A small self-supervised image encoder, trained from scratch: width 384, soap at rate 0.0025.
Rows from block 2, named by matrix and row number. Rows with one number belong to one neuron. Each number is 128 + 32 x the weight over its row's rms, rounded and kept within 0 to 255. All counts start at 0. Numbers have three digits each. After the name is the row's rms in percent of the matrix's.
# u: gMLP up (value half) (model.blocks.2.mixer.u.weight, 768x384), inputs 0-95
# v: gMLP up (gate half) (model.blocks.2.mixer.v.weight, 768x384), inputs 0-95
# out: gMLP down (model.blocks.2.mixer.out.weight, 384x768, transposed), outputs 0-95
u.296 117:195175094127089118176097089190153126078101197162145140136139131102148095090065110083131138152135136141105188108126159130132151070165063116136141104148130038136151123092092172141119144111149180135139127102143150160130094153114166197108100068166134158101189107140135088171116131098138130132
u.297 092:163112121143104091107179179111117153119097136126111081128115100124162095185150095100045136148166144089080157105132103113102113121137110159098153093134121162144148095132136195120150148201079076148136109156171124140163064115128110056036117083164182148197090149209164103165105139096111136085
u.298 087:137109113141116136135184143147127182207159172151076113158112119154141107127175157162116140162190173152175179123140110223103147141185162111111161105155120119157118119156145138118089111116125178165208155168162141159209122151161110163127185170158180181139164153110150129111150157126152092166
u.299 092:128225164135202077141150130059179145131166075112066098153131136146098123128128082084091136157159149142145135155174147097169129138192090082128128160081111123150130132125098127092176118135151162051191115124121114104144125190159144074130120123121151099168154155196169113191154148108171128167
u.300 109:080136112149146081116114149124189146097166131175115107131084143118146102104197153158128144098128130062131142122129104161190190097130112143124122159168100173113128108036096158140122128154110154149058135129166118139114122147104158182150120123153156097118135093136179108158061117122130080082
u.301 103:056155110178121116125126184142147143096131122110164142124110104116130153139191117164096191192071162114163155127146080103079181136144147081104130137091121108126088093128124185142165084099106135136139119113052159142084085129153172067098121116076123105088112105131175136121136181081146114132
u.302 083:194112148178094118107085126126111129159116171165141149122140049122179139156101211118085147129152147157088156126151151143123103064139088150129156116121191168138141113187161122134099178119130162156086085147103092146154191108105108162102214169123096137151094177179160142167122125126190135104
u.303 088:144164173142156149189095131205177166038059133082126112140129099173143124114080112164116159168127097138160147144143121153116117100122108133104179113115129152158107117095108162180157140048155125106097137137168143160141059089089127172094074180146169120106163099166098100167146104111145149122
u.304 092:052098101136141143072124108158128129147173170110133135044171092134150154120108076114142087141066106175075109157144085093060136122154161131119176183138185133177122135186161092157172100129143193123134058104144168187110143137083143107150137163073153100094150139158078083122087155073079145130
u.305 097:108096100139138133128141088151095110127144123126113058083097143155112116177086111161179100119087137177111146111142109180084108104125138145116055072033139107172166110175094142140095112126160118134147163140103138148140142155134060085104101084163098116124089094139150179095150076148110122120
u.306 101:136147128160172130142188085134159101131181120125114132151163124132144152137113144119147183142150076121118158147151138151174109151160174123130124138176129099120199146143173161132154110096093139149123055114146189148142083222121136108136151141184117145146115136082178126169120100174162146081
u.307 102:158117122071145121144110163162125115109161050091154147111123096104117147167151171107153171139145143124209126100115085095108118156164088131115174170071152092142182083131161150095134102075066133129070139100107115090059120091142114180131098211162182150103153168157150130129105083161078156107
u.308 139:118143097116161119173157163067084179083099135117082186123155129174226092116180084150111072105115093092070097104129182155116175119154180136141098172124156176140099134092114136144127137080055111090097141101141117132122099157113154081160163177112147119061147124129098158089190074165154101115
u.309 111:073127119142115098140109094106135093160089135142073119111134106137078129171088181071129144064151149163132163116096124210125100155185118131123129110168201084085092169139114131123101125125097120154063129161106144188139155145152123106125094127136130170112171183134119133122118108134180118104
u.310 099:117142139118173118108105150066114146104137071108190141140167164092113173177116125156166104103095115111143162120093096158104109121114118206128100109126162093162171155145145124117083197121119153152153198093115122112129111150153144122136104153108210156100138133114117144085131120160158103136
u.311 100:144161181163114079153116076139181138104131165125109160170159160036187099099103158175142117121158136151091177118092100113100110066172167148178146118212149181105106187100099134114112173119127097112138108175053161154068083149115116116147100126120141143138088211161071137181095147083162172085
u.312 097:119163119105105107169127127157137123141110129132130114120191123169123174184095133102136111149125179175098105111112173093113081190191105149124131111080099132132102126105199214155126182100105191161143143150115115112108072099141098065107141160134128109213154138161159093178131161146124133208
u.313 095:116110131111137149134149182113055127203153121079148115134109186131116165157096154137109152095122107150089137140158160133089105173070114097162069111186114178109084114112150142133124078140126104118134170160121120154154093116156138111157121166131122167147112143124121169116144193095138135134
u.314 095:146148108092064110095143095150184128113156056130092161132135099083117096161139152104121109150134098079118106157084170164091118103149155132134101080119139139109071140126155107136148124149079122157115118095111126094112148130111122118162096134123143129135152157156095095129079126141155114090
u.315 100:093092095097168096123161086130108091145143139089103126091083175102111104087138086217134137154146107165110097120147095167142131126149086188195155081074198101139146104105132132174100116134120115080139160172132073056160095137111138102130086139141142109168131146150135142163154103117179128101
u.316 092:121160118111121106096117135118129105150139181174116126045096166081127134128149139133135054083118139127187135121148101111124136124148127154163134124114132216196136149078202149126114138174131117138089119148126152131084104087142114125107187186207162173132185090091158075148133146114055072151
u.317 090:000108096171118141098154150147129090165106101108176152102102134134188146139082160143158101151145125133135142156141181167122172092137167063103158099121170166190128152128136174100098131160111115170118167159103152130180091146121110088106188139113195109067162064096105122119131103087106162169
u.318 111:143168150141097118124144139089153133179140255123151116225143131131096110083142144077128158098136119157166169115129156116195097119088136125099211142114139113124144137084185117169096151077120148151152093149078126065106100169141129107140108127119207104118131168163134138115151115133070121074
u.319 090:196069133118124125116152126166116079129167061100073157142154133129088154138136101075114147138117129175160149155177070135109179109153119131157114155152114125066150149123088154105106155136097076123109133142105143124149097093084202134102143196141152103179201190125124135081119168154111117152
u.320 100:129111149139104153172100150163129175075118126086109178111128143143135094126143119141094128136150130125111156135134105104128089115164102097164118133089120148152119134130171108201164156131106132134118114111081123162106159111051108085162151215138202120158152137106083110126080167131116108109
u.321 085:089111122102131087141118087153083124176144158075081166111102155087125114091127099109077173144156150183113102169148153125101101182148134163081134063140114165142202126143083063091115168066137062105088130104100165086137130113108144139142120016118138134117201109076165137086151131121155080136
u.322 119:122080184118156182144122106135121090150141133114122139103102078166030151134107129134094099103112115134139130103099159118065148099094133135085054076122125123154161153131149135148097159120065118084106125112126112076125138141145055114126114164117155078135124103113145175058146101183108113134
u.323 104:197201124138146169173177109131140167137134081112131103125175129116091119143088153165079086085145142100139148170130148159086091068110135122083117101112160168120101172060143115185179109190204119082134139133099183144178113078094067176086141119166143193121115082137144138081068089200087135120
u.324 090:107116163097131161147154136169106138194104094084165164097138152139141169105082108125161134176104118100162155106159113149103102123138132125109160124137087129131210114120107116156129085091135081122154099116129167092146071089101097183102060175090159132119152135150116150153100147134091096157
u.325 098:056108116151150129150075042085152156104193129202112115126085091136094146184125105111122137136178169105110135129142095116150158096119136124132116086150115156115102137159143083099064126143064122138157135144126151134100149125099190151109122135169126158080123143168095125110126167109077136209
u.326 097:114178143112127195137114153118103150137131107114109049109130144097144125123191143112132173084110164133150072096129165210095053126161125078163168093104151185103078141140179131161181094143080156145108099111096065085117131110071183129135138173135082136120115179155128128053139206146173156111
u.327 094:080183121075153092164169138118144091114086127127090119122168142198146087136141129149089125135119180091123129123124146156112123070132143127083109074140106141181137086142152084124134117114158125124148171098155170125084212080152071086105150142131147114108151095141173135144091130167128088127
u.328 116:090089086136114138168059135076093122110130064143177134136102082151184171103091118082108202105114130109196110104172192128071136129062164163163109142169079122156114126105172098116128082062083133137116122085128185189141120095048163110190113096115111136156151158069037175138130142164110130173
u.329 097:077184126109141082107117136117178131119130142107160013175066075189053115121143142152094128091106109136164069151080140073159118162107120141122167128106123102164133134154100116211162157159149152166170122188159113100142096117099086122154058114124088115168095141204091094190136067107112139125
u.330 103:090134122157175074142113170185087175169173131145140134086183102111134118129172124122149138148113127159135155226142070092171150142080072120112110108105175104148135123095109111142120155168076123118119120155100163132144121082120103091119126145154162137085101129136120178106093199127104138139
u.331 089:129145143107174087070135130076103123147091128087110113074130118129102064128131124166152122176115088137150139149104154133080130120168114123154133137154097107109065146176135077119091093141122097080091137114168083199145120108117100126107160086113100139182137174081171140178135139099111155152
u.332 090:118145148085161096097097136140181094112132082146118116182113155126147120086155126085112121151093169135094166169133102115087136155129091155085122121152170146117121154148144097132095168128110143098090155126144088094167137083175077085164187082093137171126143115128091139095121179101133140132
u.333 099:109132143079139073121016157177116146146144145135135100125106167100172077062089151134120167108135145181124118104122177070079167104138125168115111124103160133165094104075092163114174140100162173080146086193073174150072142142099116169151115130117155165110151145117119090128141139122126175111
u.334 125:114134101193145122082125102140114075133121139165142119120095115130144069096084126148111108131134119162102102119165103151112063087141103153129095177165179111136161099120098115146101128073162150133132141143124126106130088199133110118101103121140110115169085115171150154083077097104176065154
u.335 098:108102168139131126065068082046134132154199172102107135187213103124178102053137167101114116169126152131151187099101154116100054165159120146170156090111128130127147147132068094087195100139104081111115114133124131102070110128111134172150128113100127174108129155116123132146110106160134094101
u.336 082:133186135090144188141153088143200146094167145155125091142132085116107146174049144103133088131116061151105139163131154114113163118138105110089109130141112152098135157119149114074163129096063070126087102076098184068100198127147123130174081125174123115111136148115096124104104145178167129168
u.337 104:143139076116115132098133126139148040120114111113132134115166145099123197087104147154120128097138164197076100145170139138110137139100127181143132149133099133082122058089086157195145122093169141110122138130134189079077136147096122104162203127167039155138115129086205137100173112091118171134
u.338 083:132170107146137161139109148131158115107150117146140179098154122153111083076163131166162119113092133085097092117106150206155128095128126121141109165073177192109063110094169168124166114130081095163128118168119098059192123134112185107149148119086046100143164127119171136118153129106175083131
u.339 092:147108135094185099138144167100119084156157210160099091099122135132134144123180180184144181142103164159092138157147119115157165143121104124131114135108124115075162076148126122081158089144120117129139085144134110116150099110147086107131119103148063118204134181074111107107142107124145152137
u.340 092:121058114114139100146190143141137146112151103166171144145158106174117096177088147121167136144074154118128123116209156169068104171105080112111126121122107110092096113125175174161121153102141112163081158148115132102134161097180076116092088150143148210146117114108110127137108123163094065151
v.296 109:128145117124132093172134170106084102210137127126095155159175147147127177133118158133151163114081095140159044143149072169180146189145088094098112141066099176145176125142152144134127069124174099113137130156186146155120117132074091135096157121130113141126104063113107098091139116136065188108
v.297 095:125145111128128067164077128124130199116175178106140108172091133141113100128116117175154133123066105150226145127128119151111082121121079153138067130138139129139127130184097172119161103090191128123114086101087111151056105115185140185137116118120118152080167103092082207135120140126171115110
v.298 100:096132116115114175164045069118149122097085105114110114117120115085142132132163134168155127090106122100125116109063131126119090104117126139067114082148119128124127082111188080145131171131122091144108142076137110123081151157104151083074080101087164090094085110082071163130118115115105101142
v.299 097:157124158173148199060117146156105135101123092187111187150096175111189175076125090127127098089138136147142149123086093102132139097165162075152163120117083101174122127087120194154078128134087122142113141141130130159132109146082175143144138055153110091105162057142136138171136164075049111131
v.300 099:150093090132094114124147100096170199124128086151166099126126144081105164185084166116109162133168142085126130131117149139180149115145097067106100099147203141187118078081185136112147105167157161159128191127079147157184110111130164157128125123158177150081089112123120112138093172114188151113
v.301 109:143104145180103177143097132111109140118107132063096153113098135128167128222091115120108129109127163133129162117151107113119067145184132112088144083128164071151100178139156109117137127121093107143149133095087124114133136159112138148079129083132156106175104158190202129154101094177112133144
v.302 084:123114136134076080162149173194160138132143148139121169142117152145128112159180139141132117125180129093125185162123095164148130153153140114100044133079123095149072064101129156178083081101080073140144146106145110073172152128139107157115142109131134118062141102141156137164122142068046079121
v.303 093:105183074104180123107113143096107126110126096111116197136099122163076082146131139141169136102148096094127127155089133115184143102104082176155195092162156183139081128129167133154098080204146147110137080157173095083110143163149161127139100149135149141094127162134138128104080117131170150146
v.304 103:127114185196124114149036079156134048109221161139112239103126148138143159150130157159112141115138114172126171150084131107146120178098155141150186178148137134145104154145098107110119059114176129167134134159118173102087140114129122125164092137131127123058147122136123101136099141167135088090
v.305 114:143102144150129153089100110177076102124137071098083081169108123127077135186093193113117137085132104127206122120128113151062192115090081119078125079048101136133106129133136097188083137103123164125104111145079106063191110082191131105167134103147108086120174126174122164087153111118131167145
v.306 098:089150120115125181148171124141167143191150110141104117075131127118148126101120105122195154094111100172151123124165095107115134117146152106158175091124146128110115174126089124150112113110154069158147136058106148153125104093088109126137159105126126166145139105089139120134143092100122126163
v.307 101:070142135105144120136160154160121123133143179143080126143158156075176082126049146156090135183155105126128140101058140111134172145160063094133086151124132120116177156101133148141160148126156139090100096173129124089101095119102174110139142140099131090155090096176073138125124153137084166136
v.308 115:102142134063176152056135118118088103172120176136181170180162107150105139180109149137172138116142142128119118140171139124140150148125169075149169097096111136115183171176152102159132090180143136142097110142136091178100127142186085184105100104155144083199206090103127069106104155116132123079
v.309 091:116093142153224135168105071140177110144190154086155168132078147119096143102108113175140108162152154126161121140161114158131115075093089160127055168192114126067164089153168115106094121139066051141124161164098085152127123096096125137114125110111138086164146120109096117123127111137138125148
v.310 099:047118192099121144087140132121103099123017171200118077064128098134108142096074138111073126148159132154142119169131159113131186160167112109141140203154129144104131151110088109101125162097113129160079125197100117079105108155098192159190105121147169132082048078101204121133175152129090178024
v.311 098:199194110160122113067115129111140127125109103127145123089128103157064143116148133067174153197138122125087105127154133122119127183153155067097145154087114153104091137190139132129142142108124132115117094159138118172112130129147161175161105085130122139142128163175110125113126121151156183154
v.312 088:127134125129074098159114172153084125145138163126120113170166113096111132134148112131108115113126178142151214158129098108113128144135170163105176115084120099121118131133152075141134136102096075161101106152096119155102128165119157144073172099163089151119097118173084156117179123118172154145
v.313 087:164160098091154132135111127128099164124171119164127098195084095105166129201134089113167178129063126114146134138096047132086105152072100150165155117188102084139135125145124147132108115177082139105164147090105117170090093101143068090140157167147119082118147128130163131107128140150115085176
v.314 089:107138105182146102149136097119115109158120144179105091137170115120114132133156139093137167175130109097132075166144123127162133179138087190100135136044138177122085141174117082143118159089137092088160127093123078172106160111144069100054117154156177169104110097085095118132130111098177057119
v.315 095:126118068157163100108171196162098136105106090159120126137183078159099145151132103134167090130147074156099116109081090104103180084152127112135127126146116149143163122127096198101105151135091140109151131162081180122110068133138135155147158125160139124103140136179098103064184163111107080117
v.316 104:129101114074096115082106183128123139090130170146121100110118118074098112083148155110171102086076129153085151153223141176143100111133113097162130113081120135176121162055190121178088127168117084152119129134176132097109131158153179113092137072106208094123190111168105131074110071122170121137
v.317 103:145135113113149062134151102119110092102119158161106145087184139140126126126160124126144060200136139110133054049138156083046098141125068117076136157124131149156095188117133119098152149124086078143093126139188125105184155115126070123113127079132105140166099109128136137123142129136097143105
v.318 098:148122115055129127102102121075075158178152130154151056051141146164177155124176125125114147170083123111124073056115206133120110171072172142125124104117106184152083132102089117152079180131133137101146171101170122189095107064103084195102129102120067088124169115133126166142147103112172011080
v.319 080:150062105127119190121155148138096154113092059151120101103166064121129100132107075147056142153223092094131131113123160111107103121072121116160114139108157122103077107155229155114102154134175133090107171059165120154126085096144060148115133187103136155138149061140149081126093077117071082096
v.320 092:104112135125146145165108103118189068124148126148150127147106112144131125133144146180090136100117145103136114133169113122110116108177131127088094068158153167168119137107112147072134119149134145128116207144105145093137091101126133120113144154199142044147187162079077147122093118156138129165
v.321 094:169136179089081121110106075136197143127128107134120119144146124148124129101161129125073119084174162147104162120101085098133159166152084113064028141063128147157153146160171176094165124184109148089118152112170100122128080116181099122075055110113137098115168127137138137109156161140120100070
v.322 100:066144157097167075127124150097134078146093099083111127129216119160176028158145193088164187150199152044129112172162085119127159177134185185094123144100155152083091113115081133124171141134162159156135112159156150108080101148129159144137084094110107118081161114125108124127148161059132103102
v.323 094:170173152154063172069128131129079120125124079142101106077153133139164105117202083063136099111105151162131107160080102089107118149089110087181167094184132096128090121142123136120179099062100129141136119105173126138182195125166122080159153104188123119115095154086107162126155105085074080205
v.324 091:110089146075116141134079095108155171116087158120098142142120119116199135117077091142163137068151104142093121168067134087128101141108140164134128099116083110123131090099119156082159097119069116155136185132164126078142129127087176132073135170104125106117093088115143177108123104106171116132
v.325 100:190091052186132154152138132164120109120068095092103134098125170140209092123076123059170122062130142160111194151108153119154166104138096106132144129190172119117138115104128109112096147175133058097081137092103183109121085113191128125143098110136159139150162117120176103140189131069150108140
v.326 095:097139118116101151087129162107104096154086142129142154172116153134191122193152159155147183106151114100135129125178095108116131102155107140083133117132069119191130089185137119067165074128174109139143161100118123144185166164148057139095059147156151181199164133112125107105181120097092102087
v.327 088:129118121124139168171120156075145118148151127148142109131115108091109096119067191134109097164092119122161143086087123129135151153161121105110164117138142144049092152127172092143122103147127113199146136154145110110126154087131191121188093182124026136119159151164161091150098124151091100134
v.328 104:136127123120155080094153116158135111173118159170100107167207118108096115172147089135165096123092163166130134145103155130151140161121063121132131116082141126193148138128185135167099199133147147159101186196117169145060104126163094072103141104092107144135180180122161117160081121127170087120
v.329 089:094137084137107089181146082092171115118113154149135085214177103139143144140166165088101123147139158170177142130132144136111165110091089139142089118071072113124108161135130104178108134147128171102126148125195156083144107149113201099156112123172131110146169090127122175155093118182172156130
v.330 097:161119079146096146119093117097102156127081128141103161129144120097110164150133134129139149107182114099129127138135175162140203082153151134090159145134105163101085146086117101126115090117136136156168105091135162118132143160102154063204085105132111109110116156132114145134048116076119128112
v.331 089:119131073135167136105175113123108163120161156110124099160114119158129106198158145162133106136111140109177144124128181101123099103084099146174180174120137124125098128085151077091101073072099058110120149124097091123142135073181148140184120107182137113130126093136130093127182149107149135095
v.332 095:128136066153132109126090137142098110125102133153104105129151148147114138085162173104129103139153095112120079156086096119150110084144116196119111121135144199165112126112146137080094128171129105152147178127151149145136167135151125125104133140147089143165065168139096119132123044076147133142
v.333 097:085109061145109111080114172155110141127093122148138107072159044135128151099133122099153103117104104126170157164172156102109148101053072141147146095150093109072113093137171151122099156162204149095197120080165109103106123104133217104083114124100108158144119104177154134171112113136121112120
v.334 121:137189144131148081135136140119151153124162095122151176172114156139096103197072099226139097096105136148158108156160100075074167171137082103072162155141135127153075111121090086127153103134073178174146115132127146119176113130155156117136146118137082122082165127133142140138204125134182120133
v.335 099:149119154182141122147181104142138091156072102145117058096146162132104205138129152144053187175140139084130134162122123161116177052145139192116160110125152170156104127123139056138147102136092121125137124098191141125093063176085098037103100194178150074120096121156157141108132108121131087124
v.336 087:157152043172115086107129123176129146154119157126128075150145181181090160057104079141159090170124141122109144128118161112099117236070108105108090107091060146170093211103110096080113144121101072091143075135101111102156168135233098136133089142153077178180126071119191095100099100166153118122
v.337 086:145093088111109168112164163134133181134135083109156133136130035123143090155161122136084099093106138164148134106137121193148116156094219127118152163094114109099167126215122100095141101158100079159151128156104127140178126125118167191158110134167148117149122140178173124141144148133111067169
v.338 093:088194078152080186144055085159107137109132162105143124055116127122074140079149144112109181119124125111112127132114115087147182150079127170135156116155146081144128126130119153064115121185108187121083146114164143151137151195131112087104096119132108142192160120118160163143137143144180072182
v.339 108:132140081157132148108148062124149101148135132111069118101087134105158129151154104122101061121159121145160148088072112159137086110171163121129137102173113135137115108135127150151149130138128113127101147094104139179120143080179145109077125202170078115076139093166214106101053177117144082144
v.340 083:124179119094119153088051060118119107164155124142122167157130130127164139108158143129176094101112114142029095138123146103117098195134255151113155107122101121080181143158113120156073147068187059080166170108165152073156209132123106188177146171146120136152134151077198144065056162112105169140
out.296 099:167101134193102101108168120096159145144156066100157118103108164123117181105110133174147137061142155123138159130070098128127201172096155137108102155140143140100112108120090062167111145142196117139100127085172112085128161157090163135130119166131114058091101101157146163100082095152124110133
out.297 097:104088103103133085115145154154145135201129086142149132140055130103151117103107146097179136142138094137160136147137105187143122052090112076156076129147092149146078152173121165182150160103136162137164217115141147107141127093141111212190137137098134112125179130148100122098103180135123100093
out.298 104:130166034147116090120148128177179124120128113113107096117128118143172120104143133080141125162148107148144134151126134159141132177173193102164146162159134134132168134133111103143153176129119139154123167102122136085100107130119216128176227162083176123080104124094132144095113141139088154142
out.299 093:125062169129083093133073116159105132035103135061198137119162120125128135158104078114113123119107129178108116127122110122122135157101116090102120122182152135103098139152160075137142169081114138140081151151149158117091108074171104140149153092103116160071100179155097075136153148147107099055
out.300 105:137105135089088181137083164148134113120062131124122132140135141127109170133120109106104111109117146144159142149090108128155103153104124076151150106136152122196131108156161121155188128159113146144161123128139124113155132093167126102086163183080124131091161105055106165090182103126191162144
out.301 097:106130122084144080158169090134090120138185139162117154143134139149115101081044153108166127067182102133138092163142147077162113130159122144070112110144134100113157103119193095132100171102126135145160151172153148184128100080093050129116078095095112131116129111106097140096156115159138080106
out.302 097:080109137077134072128157090125061068114138112161132078140188133173112088052115129115140131087151171110168095087119101159143149122121139103155144129090091110201130165129132163154074150139122058077163148155119133157156107100149108190145100179122139099127139105144115093093115151113142182151
out.303 100:072147096191072121088127173136089097169145132197111143146139113135129094086121097149180130124120140147076090117089146177090153170147080128194129137155141100118133162132156138156143082169179099106142092140068106105080131116147112102120102096104104175180085092124157156107128132163093104132
out.304 094:132196140140127170195132127100130098139138073162158130138087163124099154099160108122111144110178184118142097123102103093181149190126138085071116085101095090083136130133110150103172109094106129196144119153132105110136156161160094121107133196148104128146138144156140109116170083161136099148
out.305 105:097091128151148090104089131138106152077140188146109106100114124151067091086089129090066133133120140089120142132069140092164173209131107133128158117141101091112140124129132161112165189100121177182091120115166128092100080163078131074143185166139110121129154174143135063112189079095148185130
out.306 100:107118121138087152113088154182112130119109110159195150147130173086104069130110121136150117168118117090171105151091158121103123080081102126125113113090108132124164110142084130152152127088167167195071168104118144130111183153135151101155137130131159096073143134201121141074089161073172127145
out.307 107:086161162166105175110159132156130144147124157101131131168185178126140114111130153165136129151122135128101158093088105147195210090158149084148156095189113109117068193054187108080114158211153113120109152186116194148156113182138151102139117096148116119236112141079131121157134157097106100157
out.308 124:176135127121104108119166104101166115160127166130151124108131148075116122067087139129135133120103124131132156100127094130150140166089133145105106154109116108131129139153105125079114125149137084173129084107138158074153207129126151053085137175141078174104124126153143106123131154139103168153
out.309 104:152098112137142130088139168172102160108162129114138130219127148175164125068143152137126119147133146137120132133132155160117141130100187096123138139092136132197110070113080114106172132129145201144128107085107136088184058148083125152172105175157128102174073113158156182101149192141236123156
out.310 102:113112147163094094091133161191092137127114193109162156136078143131129171107131087176086107120123127156082152133121155143137171164088165087163121120104099169113121123130088175140113112139160107148113098146149146083123148102075152126166140062155093108119089164140179125204116108068162123122
out.311 089:119078102158105132124156137142104117175066101124094098161140138130046131128120100117077122150061070126106139114120106139143168119077152114111090170073124028145135196162137154099176083117114121161170113086134091169170123111132136113119169129160133074154157060102135168098104086173106108155
out.312 101:162140131155117121118100100113135202144131120140174128173135117102097132169136158149106141084070186096157125061144103129150076108108145143181137136131147056140088168127073057110130085163094133158132115140115069138105165146093093135155092120128155141081097174114147166163118085106162120137
out.313 106:144154095107183098183124081182161105084167169112164146104133223165181127140130133111117064131154116104079105126117186100142120132060132136133128150141184131171156108142099149137095151173135179095114160093190170066070081109177086182099147128114090132118128100136150042148131147150079134075
out.314 095:170076179174162137111119176097101176136135115097144084110136100131087122144147120146115169093169149117144134125174174111160082125080085066154066148148081121176151197107154160085123115120127141134087140195151175115120108146160159153097155089194155152138138073176129166186066197107171109151
out.315 091:097106130174156115135133214077110098116181120083153161136149092190182168131167103133141141106142178106156079139130104139178106062147106140129080129133117157160122153203089169103138141119095153165072112032124169111116145066148136160085127189167141111133101102097156137151170144191097129152
out.316 097:152089154162061154099174152155125113096117049124142119116189082128125113169112179079138152174121094136136112111153130137170209098185102127096124110113155110053092076094139144132126096083105127101176166123139100156177171149111133130086138185105137079120126146127135181120103083096192104134
out.317 113:169147180110173174127117078087123125129086211130096178100155101080145143054149134087096126156119099152171155112130099123116125062142123074097129064171077061122118095159179078140112100079115114130157124136138111169138157171085127146119172133165104093160195163138160140132172113138113140144
out.318 115:152089114121144080061127140175114133046097114149100121128138187156123149097137120168120112124093098115126129136096157166080106094172118108136048106117145117097092116101124132141158091134160144110093170154172115189144122125121143141148153098170117110114092056112153092110114124109180137168
out.319 096:116085148134106144156093118090171127162059099095161099102154086101130126098134182157144118100135119090107128140120082101159101182136162123150137082112132170083052131121155086168088090110186166116142146127150142081159152134141082176097113116126123103156087199109145173129086107105093121122
out.320 105:108138097157131112076143115104046115149088096150200122120099137102075118153125162067173128119075138145102135119049127153073151113107118117097162127205123117113194130160120149115093093087152102101159093137166153116147087145146102180062131087140115106160105135137082120120115116141181128103
out.321 096:107082144122113109069106114126161131119111154121097109137157048148137119148132100156125159120101136091142167076154167102153162133141117170168129152077118128147069080103120152117121122171142128115140117162103132143105156159154207149091109174093087139121135086164101126142171103095171111103
out.322 103:139093111133091099134181114152100112110134124208083148109180204103158136083147137108154123152098171178155165083067094126129143138150124086130144135170139088150167119151163125111139080046172132180083102139168171174154177123110130108093144144115152165151143145136117107164138137078058163168
out.323 099:107124111159115124120143155151130142110127077139128129104075113161136168186120111131140121167112116120112086105128122124157168210136143160143125118111098064094152145137108149165105115103141125137151121086173091157109190116139173113132117131152176093098078171184095147105094210051160120122
out.324 098:175110116132125112144107093109118154133167092175136107108161136113090108181125153153084151091177155062124075090174153057118170129154163145137070112108121173095113088136168117112155162129120118111088180185117162174150145142143125117094153109103127215158131115091127116190125123109131136146
out.325 089:222134148088113091082169195107115126156097138063078134135119136127165096145150143097121118101056102152121149079072136153128120174156082130142105097093123154127130176118137152136126158123103135087104129183112135133134162096161086087121127134051165134104151104127149168137113134169134126091
out.326 097:141082125170160152130153103142146083132108083099127087079167164142126147142090172143124186123114113098150211115168118146172173159114152148067155139190114125129151125125092130150102185108131100085075100132173163121114144081142084116100104145102086142179123123084116109130153075122135142121
out.327 106:133109094164149104145063182185152116110089149079153169125121098129050151075154103130080154111099171134133181089135146147170125080155165144085125138122128159047109127154094162091153108144121170120118124110170146102154099117163120185101114100129108118153149121146151120106225142082155120152
out.328 104:189127137109161103140154146152160171127077137142089079117114120141099143149127129112144084151066124128123153154097144148125139112124111083107120162112202187116147146123131156121129152107170095139124113176140055147111066100168106193094150110144094106151132136138180102152157114107093110090
out.329 101:126144152069082113178134121161088137179095133071148117121171153189127156162121098132115132110098173185106143112138102181125119115124080104151123104090077100122087186080149121090124103181120191107149086097154054159118149186166177114095136080148077086102119143042108158074059103089174116105
out.330 097:142091125096147147155096191097146190122138145109142117102131140135121129113140058121090204165122132124089115155170122111110186161126152100059163158097120138044096086147146110086096218170160117091136227104120130150147162113145132144085106103127153152090086160145152136145085142174129158140
out.331 089:056145153135087107100123108201078143139163090133172154131096124121149088098145121128091121115126084184152121062125126048124140090122131174125112135160130116193119167182102135146091146136088135142133104123130088054187116132112142075139139113112181133147167149105110141111142071161149158136
out.332 108:075142130135130174143184111112066161122125156166136156106135090154157152147123120170146133084114145139104076152129138121160113106128137102206139170134098089080171156145125140176092120140167097079193106187112148088119115099128131122098068094090110065134109148118057098176120122172098088158
out.333 114:166120103101057071122161064095153140096118100137149090133159131175135140176173077098156160154101172165154133139117084166167103144155079071159124132078138073124195040148125101130059203181097078149175159117116107172138074100125121161135142100092156117144089103155137137150132124160103137120
out.334 105:107117170161090148121120136181149183121157127106098163175161148158085126146128150141055135100096144081098172151099130167168095147113140143135122091102144101119122129120147081167166168162089169140150174109152165109076123127101094088156159083184168137045170169118173103178155135150138171162
out.335 124:118091107116161162173198117156125138143080099057100127128105150167143162169120098133107140079127141086106108187124115109160141112093163112112119162140112078123117118111148220184129098096132082117113142076120144164140112178116098107107096224149187157107115126127117138109136107150166148098
out.336 102:122079148145080113123181162158165110192150147135160108176130051060213117147130073144127110181172093122113116100148125187188093169133111178156175177176119234161107158131149122172129093085105125092117094114091139111101119139159136153207091147170117160107142095134170072100158081114182113134
out.337 103:148082133129133099134144181095122177123113138157186142118073153166099105125156209075158124108141110154152179117080161180188202101118100091179123103112108114132113160100133140133130117114064152090065091110192130124123104150081144108111066147090112122159136122110144100107077138137128086101
out.338 095:092088103075129159112136130067169087180132152082069116129122161135144106080093165101096142111116109105084117120109118141131129105115154140147096077146113110122181127178163119120080107134173106146140110141140146127192103084077145118120102214073165064096175123098096113085127086090142134128
out.339 094:145126168220100115147074092140104183059115098137081132125142160104094111146130108119096098084114149095133134099117141095042090142082106167093123126131141091149085182140133108122078127090121126101128114135144134094145113188122163147118096145153095132119122116169138114188169155101104162093
out.340 097:090136129132046118157100177124141176144129140126150088097133151088131130100148065075186088104103146149096102132106112131149129145133182081139138108154172105111101150138096126130142105190079145147147132099138161158145078202148127169118111131142128102146111118133157134120145127111114124174